Rows from block 13 of a small sound classifier, named by matrix and row number. Rows with one number within an expert belong to one neuron, the router's apart. Each number is 128 + 24 x the weight over its row's rms, rounded and kept within 0 to 255. All counts start at 0. Numbers have three digits each.
Before each expert's rows are labels from the 100 clips, of 14976, where the router gives the expert most weight on average: "loudest" is the band of the loudest frequency at the time of the peak. Only what is clearly more common there than usual is listed. The data: phrases spoken by 400 fixed synthetic voices. In brackets: how many of the 100.
# router: router (model.blocks.13.mlp.router.weight, 8x192), inputs 0-95
# gate: expert gate (model.blocks.13.mlp.gate, 8x48x192), inputs 0-95
# up: expert up (model.blocks.13.mlp.up, 8x48x192), inputs 0-95
# down: expert down (model.blocks.13.mlp.down, 8x192x48, transposed), outputs 0-95

# expert 6
loudest: 4000 to 8000 Hz (29)
router.6:134114096163102089128135156097112123077109078119118119163092109101117107153098126132101115097124107115091114112104155095163090099143153114171141131135145124116091096119128122106112126104076153093125146100122120153112099144103139108108144131127105143069118125138109141112114149119081094111
gate.0:134121150111142141133102111125166126130165186141158132146123143146134155108131130119141132128118119098141131137152132132099146128110119124108121112142119088117156173134129132136108110151177111173143122129150115148141145140127150135140140117159153160124142106113135119176118179182137210140
up.0:112126142147134122112153093110121121104132143103097121107130080106169116127120127166120143148132147147146155126150084134133115135131109160097158077140146119087117171130122122107122132114073179178139167101125108131134114145135085161100140132145128068123138144186114172126145175168128086149
down.0:124130139117131115146117105147170109153161156106123171139098128106167097158113101143134149096127141124115108137143149092108092143125145098134119154138079139143130134128094123171146123127134116131172129144128107110116114099136111098134136086116103127106134129138117146141138166087149147129
gate.1:121147136092120134140083122091158144136109103113160121080168167125136113124139125119138105080140137110087129112113163131173125140123136087172136096139131163105117102143105153109130135113127155110125102144130128137118125105133109121142109123146119125142114109072128171136081074148120127117
up.1:127139114117111115159086144085181122137113093108147161092163163091112141131122149142102087118122130125101104143082130136185097136131146120154180101131117165096096132118088154095128157105100153080137095120124157135101113140111097142150119115147143140135131115075101181134100110144108115118
down.1:073149136132129165151104114113160142128150120130141128109153118163144136147123109176166095093163132121153152131155131138157126147138124151162109107134089104129121131120077135135142157113121128116127107145130115153141097108123122102160104121164148130098124113102090152137150118127081154136
gate.2:099138126163110128143077138067137088108118120105183119106101139142131122155150168132171120132091119131104099110116137131132052135127142137169152100133134145127146145124136147087144155159117121091137099146154109116100114136124106110157098125091106128160171156050141108140139133121118145152
up.2:105169131142087114126113149083123078136124131104125149117063157118138165130121133117156148132103106111121146119143115116128105114130152117181148095140125143114089174150182123102189140137088106111117137147111088125131114151126112110127113113100084115132111146088153113132130133120124129144
down.2:148106132133152126138097081147086126097125115129141128141162100127144111110125113113125129117117105104135075122151106118117126184143142123144133119143134137127146125174156140148158107114137101132132117120134110148157101115150139124165120137164133144129166145168149125154162155159105139144
gate.3:173143160176174157175096130116122109134107168106147104133132103115089121095087138133147132161127111166136139135141100125131174100108121125118136102086131084120129159145165133139106103130174121113129145164137108154143145142147124102108098125117102110130137142142169099186157160121118146143
up.3:134160103148123111163167150123113135140115110095153136147120154118098122159101163161135101118075113139129119126119137151154135118156133136115126140133174147112128122089113123157135131120132099129163162136096170188103096080157065125161174118100122154113161171140130098117135130136162115103
down.3:116119144127122107171151151135140147128160162120145110152150122139137119117092157104148154089111124093079091136126133139058130107126152136148134137124113154125105108119144098134099115124099135098158105141144129117147171106150079149100122119155093111196155087113168137116136089132145144160
gate.4:112152133111140171114162144169092126106091156101112131140151128103098075131091121137170172158167156144138161115129128085122155133120120101154134108109117104092134119117121127139133117123109119114116095174098121157116141109147114117118125163145105114124132131116124093147122121121146136125
up.4:098110140104097157168137176126122104108132124123134098114104149158127172178157179159156126119107114126124162156132122125131130182081127149132106128130108118117144084114134141109164176179153117089169075132135129134140119084172148145111067135118131141126145124107113120108140100138159151138
down.4:116131169085143154160109138147124121133103111127089120106138136104112131130152132112102162136125142115127120161176131105109134119151081129147121151111126143130151118148099123161114116149156129136122120163135106124159141151170142112137134139171156110137154122142121075093152085087115127132
gate.5:147109137137155123137150121109137120117133115140112153152149116121133080088163119125104120129141130145162114142154126086120102109129159158131169104134148154141180186119164161154137141150118160120146141174148140150144120113116178125159120134124123115128150140152101114160157152096160136130
up.5:121120093129101146132114118146125110142114144133098153110147141135097116161091151138138143185141147152099146123114135135135200099138064123101102129106073070111067096148126086122136109113139121145117065122119103138126155140139085069127159098120160116129124137107131136123103074138086121126
down.5:115118133119148119112117116127149090131128144138126127148132100122132116108156115108099144094094110148146152130141140079120157122147173130127107109123103117120112100146089129147132140172125151076125129102174141160135140117167152076113094161123140078160136122118107118151126076076115134121
gate.6:160098130137131113127090138174118111139125187124096143172076097093145204170119137098101101075090129163091125141118137131116131143129134143114131126136153090157120161161155127136112124144173065144090139132122089104130150152139116112141139148127153132112123153163142146137145156111124134140
up.6:100119114149141145150172121092140153103156112122139128083155147160146068095146139161175141157158125078163132107130101118143123119107104129149166135143114170129167080090116109110143135101121161116163092142139164162127113085092138168119115121108091128145094098107117092130133130125149126114
down.6:165117140133132144157150140132117101188095097127111164113109126093134115098074136123131120152123107122135150186124161160147120114124131123137141126141119144099125126122107151135150136115126136145152162097065149137156101147126133114118105135171103142105182103108171145156159089097120102168
gate.7:135139182144132110141081146115118156109147143122108116077159157178127113131124109079102115105116126133129147132125151120170146099108108086144113120137167118139103117144089124131087139108158140103172169143157136144148084133112146126148142118128102143120098150128170134162154116108120214113
up.7:129117089121104131089149122124184112146103095144129140191106090067113121121141177140138141125131132111132104150141107137099137156152089158112136139129102141110151130115156130136161111139116119144081134134121133108101177147136149133105119121119123082110158106115107117111110156131140048161
down.7:152118154108143115129142114118079157106072089131092106155148092112132115102185147113139175122113154121102152157140137103152140145104147124142115096120158131114101154147102142140112083106170149109117171107136144098138133133127131153147165128161129106153116128152132112138109101151121162120

# expert 7
loudest: 500 to 1000 Hz (57)
router.7:141152143130123115139172166112134130147122116101117142095111169179142145143077177091106148123122135158135127108168149110150108122102123145143109125161142099065131129126124171135119150111120092141121139146119142097143144129137132142134117135093134108177069142119164130124093097174168104125
gate.0:125123146147160158141092125144152151118136171132110162109131135125151066102089135092118155114119133128134123130141149112180114142125118150166121145118131131098164110094146158132127166114155102109134145184125116126157161126128116112128164121067141160125116164109143090144171099133154116156
up.0:121139114147164119115092141144159109134174174135100128122123113125138111120062123115107088140125128136150142146133140088140108114173119109105104125107106111133150184127115134117109117147153054114088130139169118118122146103140100103104151090090156142117066144140124086129145137098128170150
down.0:133067158139096143156094156097116125112168087097115143144090120141097112155143113145130135141102128101131124143123134133134133135125139161150107126160166137126130077108121161171096104080150168123103120143106117138124169106146120086147142122147104088152124162107156195105159096090140133161
gate.1:107155138137143144118118121161150112143155120129108141094134125151141135155147145148146127178133134147075126126159125109092122135099128089109106109098132099160108164140149117085135143165155094126163156146160077120100107130137094137146141147090138180121109153113144119132149138120121176134
up.1:103136149169143151139132123150154154156145110135119150112135154167171145143149155140157129153141162161113142131144137110129121128096101103144107142156127130147117095150147165091127174139146099129099118152132114109108111148136110145146120149077136152139109166123149111111144111102150136112
down.1:137146144126125070160093095104142132123152149129087113162137107129145121100100125141118152136115132147141141132130181137136079131148138155158199143175157145100110111121117155148128118136110113088141146165123119115112134114142122121139113100117156101179113117098109177130156131114138131077
gate.2:123130144147117112132135154146074144148122117133110116111157147119111149157151125152104115164089141135082109118080123185131103103132134113130158129136175169100086120120156128098127147148138121123127126124149132137168143128139108190120173120173156107162123147157151139134101139134129118139
up.2:129160152163130108147131153145101128157165129109124132088139163144128157150140160148110119147108132151097086136147126151130111119136138150156131155150173169107143141103139150141127132147170123140147130165131144088154170137156093177144169130149161147165133145146156103131119121116159124158
down.2:132179090154082113121145114098114120113108153119124114120107139112130133133131130133142142140121113117137145128157106127124155121153140135167121139168120073144114170135154134150222086133181107152091069083166095131126120134173073129122112121127134205088140159134097127140152153111129136118
gate.3:146103083091110108103083128125129147114125084126152137086132149145113152132160137155094047141105123106103102097108140150090103100151106111106148082115121114144118166143113122109108128163088152147178155104166109120104119148115104093097143116098068115109128141098074100100123138196133103129
up.3:153089118111102106153109117104124131109148122140125133081130154137117135124138173149089076128126132130106129129108162154120151087149105104119174130151117119119108161123131143122091142164083122161151112134145125107084123145142087098102157095137069122139128160112066092127116114142135085150
down.3:127155127103117114106080147115152113152164167154128139057173146154142096146075148106161115136129120116152161106140113156161165142114115135183161140119110168110107129117097123110156117132120126122172123141118129114121101105150130134126135130131141131150076112112098168125118189112111155087
gate.4:171147133140103137162149152116126125166140127158102147162141144173147151110067117105124146126090120134159127167166149167147118125118201102180102090126112143092153135153143147144148135115108090110132113150113145148153147133147135129139122163125172139157087114145137141158118144132160120110
up.4:090133103108140149134119077102095149106112124121192102125125127121128116126174152140159126140151142118095139105147140128110195182131091153106145114142147125165116110138130120135102143138154150137109142155148127104068114077116125113139126159130047121096200142131123126136143118125132154146
down.4:126138132142093112110149128097151142153088117169114109151109144145148148142101134143082139124098142128174138143106105167181096135129105075145173129092126140133126164161132168159167182137130129083132122102157132120161170152157135123114153131098136079125119151126117076130136077145135130082
gate.5:126138141125148163129095121130143138158161153165082138113142135147121122136133136135152143128163150116131154114141131104113114130144125104132101135119112154118149193138133120133125085129126097112164123156149095083109119113109097067117164111101154132124120119103136108093121121110117140145
up.5:134149169148151158166118144128127116165156134181090156090149127171146111156119165115130145126132102140137133123156141126144116129120142153135120118115095152093154176134137138163118078127126098126181153172161103091125112146114095101137147122068111121122094121108155112105133117136124129121
down.5:128130189121115107118175134142109146137185124090120135151118141125135138131057113110136141146140136134180129119158158123149146140119113164167122132171113092124130108114170134116154112092112131081130144134089192124132152156133136157146115120122112154178125115047142145093174111125141157122
gate.6:147132149125124139134117117143140121189176140137133136121147130177114134120106147116126123094122097134120125106147133128172132152136145112114109139125118132146103175164149128147130092132134115118125145148146144092121131119134094063149134119106185138118102156106164156126153107097129129172
up.6:097132126124114145102099121131130160186184154152150109155153128169130134101141134111142113083128136115079116098125126156141119143140133106103114156135159126178126174173144110134139086149135091128142122152172135081133128135136109073148160127124191136127134132107167120113144084116120129159
down.6:134157133102099129152169108149127104074153124125122119165120167170181132138091137099126178119155158140132153137127125111083129095135108164150128167154171123102110099110106147104149128102095128108152090138137110133129155145132162116182128140150156099187119134114110119123145157108155088154
gate.7:126145111134140117157111147135150104143102131153125149163120146096140115143111134132118132130094100139151114102146137091107108132128085164103131114136129090141129132162105140096141125147179092123126086123145107150160151165110113101152148114125162138113112147149082131148164154152131149133
up.7:124090139104144126099159108152102119100165130116134087100140104156113124116166101168173109138143122099101122142129117152108092143118155087124123122097126157174105111104174073127118103141100171138125150126143101138126097112133157136094115148125101130125160106109137106121102145131120146113
down.7:133195120148143090118142126129118074094120156111129127077143129119136124130111099121141117138129099148103127130106097124176143134125168143176131151177105120122151151118106111132134094139154119134107161144071129125128123126145144099097093170120103120119132113125128155127126139192145110160

# expert 4
loudest: 250 to 500 Hz (57)
router.4:097132129121137123104122104145125162106138091121171120134124107145125141127189071126132114126146157140128119101125101149108135149113108125114063125114141110192138133105131090089131125102150144106122122132159140089121096125126139144127110138149162110142200136112102129117153104145139158118
gate.0:141093138140143161107122126170100123096142108114145123140142102163101116097165066123152126140111138141122128125127123167126168142145153117099110159134129085165131151131191099121177123152133135111137109135147149153117118116145117120118153139118155107148143143091134153141145116120143151120
up.0:106133120121189139149151093140140137087122133121132109162134130099118099161122131112110099087107113091129123126127145129116149158141084152145154149139163136120159127111056105127066112115108113183133121139136110119104147135150154154146114149105110133084123106140093092122154107145113141084
down.0:098121115147087087142122123141145105128123152152125118114097133090143132141101126140067137140105125148105117119103180117172081150123157112121098129148137119136124170155179117092155116186088100133105174090101120115126137084121113143117086105168106116138161147083140172103134145126140107141
gate.1:152150158142148142137132113124130070134103158148139127074130083103105145139116129127094133125124123141139160121121157104150124140124129171113148131117137125143148166158110131099137118135146140126125095115132083084105120105140155090121139108121090108125153108102111158113149118135114140124
up.1:128104107109120139165136123133132199117123102119096097155139141140171102108108137118130152148146142126118095135130085177088134115126127082150121121110114135101139075090150154142125148135126129115113135135109179173131146166141141178132134120138133177124098142145146113152115128097157106143
down.1:121119143121144099117171117104135103135142172159083155077171107170138127133145122126098144126085139107151149111119109113138129135127134130113153155080127155072107180124141159138117144133106124099103134084123102126121124150143143118119145105146149156136107102166095098152113149164108132117
gate.2:092117114124151093129114151136108116112185147125157160145130117172103200126128109096158141110102139141148184137117111162154154146139152138111140160144140084151143152166164125148128087113121106155145114115130114121128131174149113147131166150132138155114142149138122151152108084125127133138
up.2:095107152123089145117120120135144111140102162114131146135112100126118107126109110113147169163147114128151130105141152134092130152105100144141156132094136100146123161123121154110138111135158126127178098159126099106115149138118095122171109119119120166126135163079118100127149086120049110187
down.2:127132105142146115121140149152118102151139118157125089163146127103121125136131107106137114117136086130114137140151038130162158124135131130120171111089151164110141168089139147132094136145104164113149117183147144170135143113107146119113138142153115127130128146154131174139086108090116150118
gate.3:113134121161125133113130194170111120176144127128139134174179138134098109107118156113133166147107130101114126129146144133112146120097152143110142165136143134104119144139142129142191146135106119156152096152114086156111186108124113111121113102154128095090090135156131142169125176136102120176
up.3:101098117143145133113144116136147150063107134093097146154101082120121131147094102143136132132141119112141122129112068134142141141148147134129129138059094102129077126114098108131147098121138117082111122086154110106135113125119128138136160076126130133165151122099157163134140102107108123153
down.3:121123140176138138101116120110157149128125127117109108118134105072113131112136129147133081128124143131092074118139084156078112106125118111093126128135125167127104138105176136090093156125067152132124163171123141137120092081095140137144140139122108142124077113164076109139098182124147099128
gate.4:154100138148126115176143148135127120127120141095122100121144166166112108080151124156142064140121127148113160131103114149143077105116133087148143184144115126155095131137189131136144169178172109132129181129164125111154109144192139097057122138117141148156148123145143124109146133137163128132
up.4:110139104132110100100105119097125111156176121135106074147167143145148136186134127088112124102091112128101147132149079144137191133160180156090154107114104119127103150163158127150136135154136130133126111136153120118147178181153128110121114121167109158122163117121129159148159098096157125205
down.4:147138153091100134087143109138133155115131131121148119100117159130147111181109147116152140155132129134135132107124174149141136144121095155150100162184112157144131120099125149088147123125116153153113134107124125116117136153136140118102164125140139100107098124099145129146174162192122131152
gate.5:143112121181131115116126107072153106116140169123110104120111111123152161181131117154144147148116098118146081106103112143124097107097122135129110113096111129115113134114147112114147131137172107166149153090121140134189137137114124139101116090107147106155122095154169129132132156145122177140
up.5:144120114163098095134150119089098127090165117084077102102108093126141152137120096079115168120133131134170130173158125117103120157154149131142166135112093163120099162150170127140148122098152110144109144125157144122142175107135119138132159151147145152134114125179140155132112138162173148132
down.5:111163123144151107129086122140148106120118168125121155136143074135152133129140129144143136110115121129148136116129111118091123147135126115140132113090105125138122152110108131153123122072149126158123112152106117114137106095138185158177145087127145151112135140137178157174127184186150153086
gate.6:115133150129169125113098095161107112152123174126110131065126112128134151147125160100147102158136141153138128131136186142126128110134154089138183110127100154079134135150137146149111136131140179122159110127084073159106115098172100125145098118125137142113135161115159127161157149162147090164
up.6:144139134118174149122112112141115144126100168122136152100135107117161131128139149135137068172141179162140147099128179134122162104125141111121155110110119130103147122155102157112097157135135174102125118138115077148088104079182092116125094120133136129121137166094127121145142138157159120142
down.6:148123097140161058135095170149122129093155113151150145098124116133151132132107129124128101130132142122133113100117144148139147137111127086120147107084132125125134153123088102087169120129143149103065141111112148124151143111105141100101140095075167165110121124136114137153128156122130176073
gate.7:120103088116144092168166134145142098156106120107143157141138121106123165156115161094124131103090114129145144083115130134134120130129135165150142149108120110151134142114143118111139168165133054132134100076145159095085122119108120100144112169077145141101132119121097110130136141159144122136
up.7:136150144117100165079103153087106126132145141100085078129116125136100076079114075162120125147156123105089114139107111137105120102101132082122140121122116112107121101133140116146130114120113153143137164190146086155151140160133142130103114089122068159102108074138174142117096117160085141120
down.7:153090119129127137077103080124127125154164130077150155152128107145138114112100118162083123140117164137126106109134118102156129142095116137123170143076120135159116118123131130131099211142126078101116133082155112134106091170134092106105121124100127152124122120115135127110130107144109117127

# expert 5
loudest: 500 to 1000 Hz (51)
router.5:119083100130093098139149114100133120106174099129108130144123103077164127110079105160144123162140116138143101119099127061171109124128142149171105146145078087135152083112134108101137148111057140123161093069106138127163139138122124127075127096090161091071102125131118097130115128157131142109
gate.0:145140147130119156135126124129137121147147166144092126123146112148074112099111080109149159137151140145172171160151116081135113171138090131174105147130132136110153176156136138155128102085117102117175155149125111095160163131136141136170148081107140152126100159114141146102120137160115177092
up.0:110096130118148116109113125134104144129117106097201127141116137120164152150163175152112087121097117095061108088116143155113148081095172117093138119108129130147083110097102138109134140163143169154077089108155129158089091109112123122096117160135121105124153110136131123161124147115127093151
down.0:156089128134131133152151123137129135141180088128132119170076112122130130144088132129132098079125100130103170139117119135135135112123132146128089150138139126145168033109087131188123117125122102124152150139154125149136106090121107153153115154091120102163155116137109116123184111143126141108
gate.1:141099122114127100159142125122128100108178096102109126141143123141119143101090080130107090136137136128146162142107121143154157121138096135158123150104082121125124132117137120146068132118093106159184121108141103084122152150117095129117165065063144181101128151124133090118106126136095132114
up.1:149098108115114112139150111132138096108185113113109135121122107120115148134087089140116082136140121127138157160104109137145148127148087127143157155113072121120147111129126099126088108091104122150195128122134109093166154143126097137108160065068139166097148156119116092107107132152087148115
down.1:113144132085078137145129127131121126121106120103170130134129153126092124122141121147143122148175103137083105173122135136162148118099162103121163160112110139121099171145148116142134149130072169114149097118125150123124129148149112084112143108129101129114149112111132100094131082119121090176
gate.2:153152115105126078114179138128117116157122140116146144126105103087090119072128139144134176173174140127162161145160082113142155161141141159093115156152139134124113102106140137156174144105073090147114115130092107102174083157155138139153114117151130134101170099150118109142134158150117114143
up.2:142146135084132130172158148146149142074147132110123134137112125120119115126114067092113153127116139118114166092090141131147204145122111129142138157112099126091151104120139178120142171080112095139182107126130127126114177161139097168094120176151130180118101157124155088168118090123169144111
down.2:123145131093103140140124075112120143152145129099132135099121118133086147119148136123148129162116119090106091128135125130124151109143147088132115104122129139131060078101135133109092149138085166130084101164115123125164125160157134160126120121139121082136159086108118173121123080123123109097
gate.3:093170122121130141160142150158118145152168148119108129113088102110151121115126111089149160130146146151140138100099132083147168158141099107162133179158126082148124102139123148158175155122106099144127168155119161111159187137148132127119130170155130088088119127076157119131140035123154110191
up.3:098161129128100145180139166156112146152180157133092102110108124119132095104090093105155164141155161135150133109100140093166168152125085093175121161140138101131161083134125129164167155114118101153146143152106155098162189158127120145120143144127122096092105149084141137110115092116137106156
down.3:115148154146102139099103135103131142126126176088125133089135159106133147120155133156132099118126116147139078127108135144138142102128121091139135142155119152147113160081162131133137130173108136128111104161150122122116161133153128092124097118155103147147168122139132141128163096147169115109
gate.4:150190126080112110116138131078106122126144128121134117171129175144129148162119113132132091120148138119157120136092094094128107080132087123092140115104128102079083118149135144070091136102125138110108195126148117115106083134120128130104157122135124141114123121127116137138077153143152146114
up.4:089089135160115153140107107160182172142091130108152132095090107126122125101137144141165142131093140131123152103150147152130134165082135161157126120139147147142133098113101153146161175148151094125128092136098132140144136116090150139159097118113087094158106141128109070145168073091094114107
down.4:159114137150139145107125137124111130136111153122123152197102137152151140118135132145144115106150130115169121121142103146148137125142105133108070122184075081118121089134116131154143114122132089127141143133070149073139161138089113173120119122149128117103124115106150082122104132121137129126
gate.5:126122121137116135131147123151146130095130164184125149109130071107093140169086105144085158147121101149124121132128065066129124152144164170116111135125110133158149152124103123137129115112123097096165103116072092134159156144171110136132090124120147133136165153125117100088144147170138150133
up.5:124110127168135108106114135164118143167122112123093139116104120149178155161191176110167116048135124087121060119124124156137116114135142107135149121127125140149107082145186147149151137134150142153151169153161181156136109169121140125126165158147135115139100111140157129137128124104113105172
down.5:139131112148179099107170139159128187138138115126115144130085117127129111126131112121115113128115129127128098135126093107144160136142142161114091122142127110147159107106093118131108108079166128111107109130101123130123106126083124125138135112134112112112145126165126125125113116182154181145
gate.6:130082131119108134187152133120103142095147107130096133133136075134126147134106076135147111147115131135120161125093139122084159093130133122163138142095099094131150153143118127121105107116096088135147129115105133131120129148142106107084136098047122111115164148101130110094124109135113155101
up.6:124168120113136109108108124121122147143128121108174112119112194130141096107169156104118140139179127140136102126151172140132141184138138149132101131174161152119097099129127131114131186144160148091079130139127168148139139120116153130151112173195129096151126097155136128149138162107143092119
down.6:146098136177176161136141107131133113191165108116110140156101112120150123155101116106126167118118172119167158144130097094077110138145108169126113130117138130171149089111094133106153128125140093105107122158141106148140156093123152127155120144122136135118125144148123170155132152129132147080
gate.7:140104159123152136148136097143139089146155126113124117151122103148083151135105112151135129092107125141124171116145155180141138103139136120135139115101121097146161160126112149143105161144158088145178114114155126107107113142092105116100150109055087139129133144094142124113156118120083181138
up.7:130094154116123125171143104135123126150162111129122112162158110156103176132118107142152127139128155112112155109129179193118130115120157105131126139152123124137144185117158141134070103143142097148168109128145133132096127134122123121107159110072116138104140174091154109094136082153108183125
down.7:126137103080098147137080150115117082122116109172133112168135118152105115138147120133116105161107125120146157110161153148169153096144129111147133155092136144118083150137130112161130098113127166117149127128149099117112140163098144162095141105132111149101113160110166081059128158110110110106

# expert 2
loudest: 250 to 500 Hz (56)
router.2:132143124114114139143090109123112080147130116111136120132103136097123117132122142128125125122119120118092140165154128129102123163154138107093062144123094058148117104142173146165192121151151094139138124155132093148080122089160106076142143137153105152082112126122148118122159154068121142145
gate.0:173139159084117186090125133109102139124135138134125110114130095145114135156173122154113088104091106123131141087111121163112148138123099114149147130114146190119108145142148130130136138148153175087164119114132094101127081102073096135095093170162122135115127122122123105130138133104132140099
up.0:124108118144119097114112104125164139174156111106158132123139136135103124138134146129142144107119109142105102156168137140108131140138110140127129131140117118183129142110165151211179079119170092111118099107143108146144159070141153138154145169132153149133124144118173137137129135126154182138
down.0:148139126148092091114150133175142154130082067133150144093136130132156132131112126119173165134134136145133127138128146118055133143129117156127071129148142095087163144144132132146164134134093102105140140112133159122114113103128108130182122142166173138122075089175099087131132127117141136112
gate.1:105109130073120153143125110117106139096114100131150121120155132160112122135149122086093116059120093159110093116139149122137141147111135109119132179106120109118123178138143144123106139117196120074118136119199130090141122155171166110112130109129110099145130131133161099153150074155129141124
up.1:177122075146118081134146155120162121165133124119116158152110148141133116133098150123141142160128149121153131130088108135155097121148137146131137102140099140141099076105098143139136144124105099129151103090094175140150128133117123137158116139091161166144110128154106135102136144134109089095
down.1:125159158139191140159169136172096153114088117135143143107119102129104139153146108111139194163166137120105168128124122156120123113146168155117114120112122128136106119182128107134103111107102139125125136127183116154120131125167114152144149177179123126168184110140091175118136138158145077134
gate.2:168121126162131145132135189158178127158091139089110149112094095119115136129094098120140151168125168182155125142089107119103135127143099172125080132101149117141167121138083138113131172119168094107188125154140101112135169123157118089153119120163119141123126154116134095131149143111113141135
up.2:113127108114133151086113113107142131129137135111170150114156132137146132088114079123149137126150151142153144105113119117164130115133117154140154152128116163161107139115133122091150169152089090109169117099090129088130075125086121127121170125098114103151250132155077109103169118114109155136
down.2:112174152122121077119149152162121051146165096115127139075107139150184146129072169133165132138098195140121150131111150128102141138116127134140126139129114101128118136159151134070149132113119126126142122122091136125121134151118128056174105143136165140114118145131111176112138149085133103138
gate.3:136147159114116130117153107102095127141149151155081115103115099154140108121117106130129161162140130130157141138125093108144136123091187106138159118103129146174115137139176080131183071123114079127109105119119133088140110153146110096106144129125121108145130117143113127100115125162143172136
up.3:137126107132124123162112156126153107116076132124160160120128143124112134131118155175149123116106129154118124151150126132108136112144107160117110156119119137095124143129080147093123153090088136093118104117094101150114146095103118114151086099143118112130117118107127157164111167131098073095
down.3:123134128141119120097129158126104121141120152151144118089170147101117098114116121150121086123136129115123157135122136123127116115125083118126138106171138134126061166143106131113097098144112177081112164165152126131131101117114149119084135092109120106151125129131105077152125120118154133148
gate.4:143115156142139135137116125128105142139191124157117095157087138126100097121159159118135113143105120091119094160121115133137135119122143086100079103097129063151096146154167129158146105167135107178118163135136134161104166134142147120122119141124149126101077163100151141158106118107128123127
up.4:067148133100135115112124111158113149131105140134124111141132124163161127107156119150098132068138137126098140108152134123100110170110123160139104130179092139079126127078102137126103118062102178123091131184130109110152124122125144163159134164139113135148137127143136123109124110164169161113
down.4:148167158072106123121113122131150138121140133157145136085128133148134119162067118100118116161138135122150192119134136125151146094108120121179116126116148132121116155164119109081149120159140157126124151149173095142142140170108159080101157122130177130136074142120070137153157131134120127107
gate.5:120116134145097141100133121129129140105185106109125129139124128130092122100135114091143109148145094090132119105125134088102117131131114109134135123092170106176123134105136144132123101144165173136141161118143135122129103125119119135137137137144129146135141100140115122112166091104138163146
up.5:111146119131134123156099119136133127154134108128121147148092165165134143150114131101137118151123108113102124118144087090108155116112205104106110091112144079185111084128146098134134085139136094111103129152109132134132128131169132092149117137140150132135152127124146133112162066095130169139
down.5:117128110145154126108109119071112151099144131134101137169129109150121136102161131134124176111144133125116108147155060137103135119125132125095195107099117132140115112093151131138134175112176085161098089083115123135145120131165148164110114157161118147114134119174110158129124150137126127129
gate.6:138101151101129160147132095108117159096124149121165104085122084116119090113150118169172108155151156166153158134094134139114117115109074154113135140113155131142079144151080154104135164150132155079136171120177105118096106102122151133111122100087141118157179141147100131126176131102114152135
up.6:120132113115133096128128146141148104137119128091124142160133145152141124179101106072101155077092092089138101112146129119149151126101153127155154109120120150106118108117173142070111104118132109150131094096119152133153152200123104126111122138130129119127102149068137115142116124148110109098
down.6:142089119133150107135136131133085109150109116144127098099086065125128120111165134137142119120157169118117115137137144128074136142129102121086087108125142127130098093153096132179094104154126149147144140155132085099143123083134171140154137144148115129130147126141145129160158096072119126138
gate.7:088072179135152147157185115130128136131153100123133137147127092105112089123182128136123114145106106114107087163114117141123151143131125072103088162059129062151141139114190136149139151144144128165119147125167160165110150114114123148075123137144125138132079137107176150126129159126139136154
up.7:134157108116131141119138073118102114141124153144149157135128127106120142086135131136129150126156153142162153141163145100141109138139139139132080068157117159084130102104111132127077159106117121110097105119107091120125125121128136157144129105095087125132205120155121134086179148167149126112
down.7:135139126061120074135157182128130107142147125125114141130149188160108130135096080091106112132085146131131183143126100116168124124132169159137155106107121144122107153163090143136151124130137083107179107135122129143139127188151127075164123081126121117110107172085108113130109125093088132103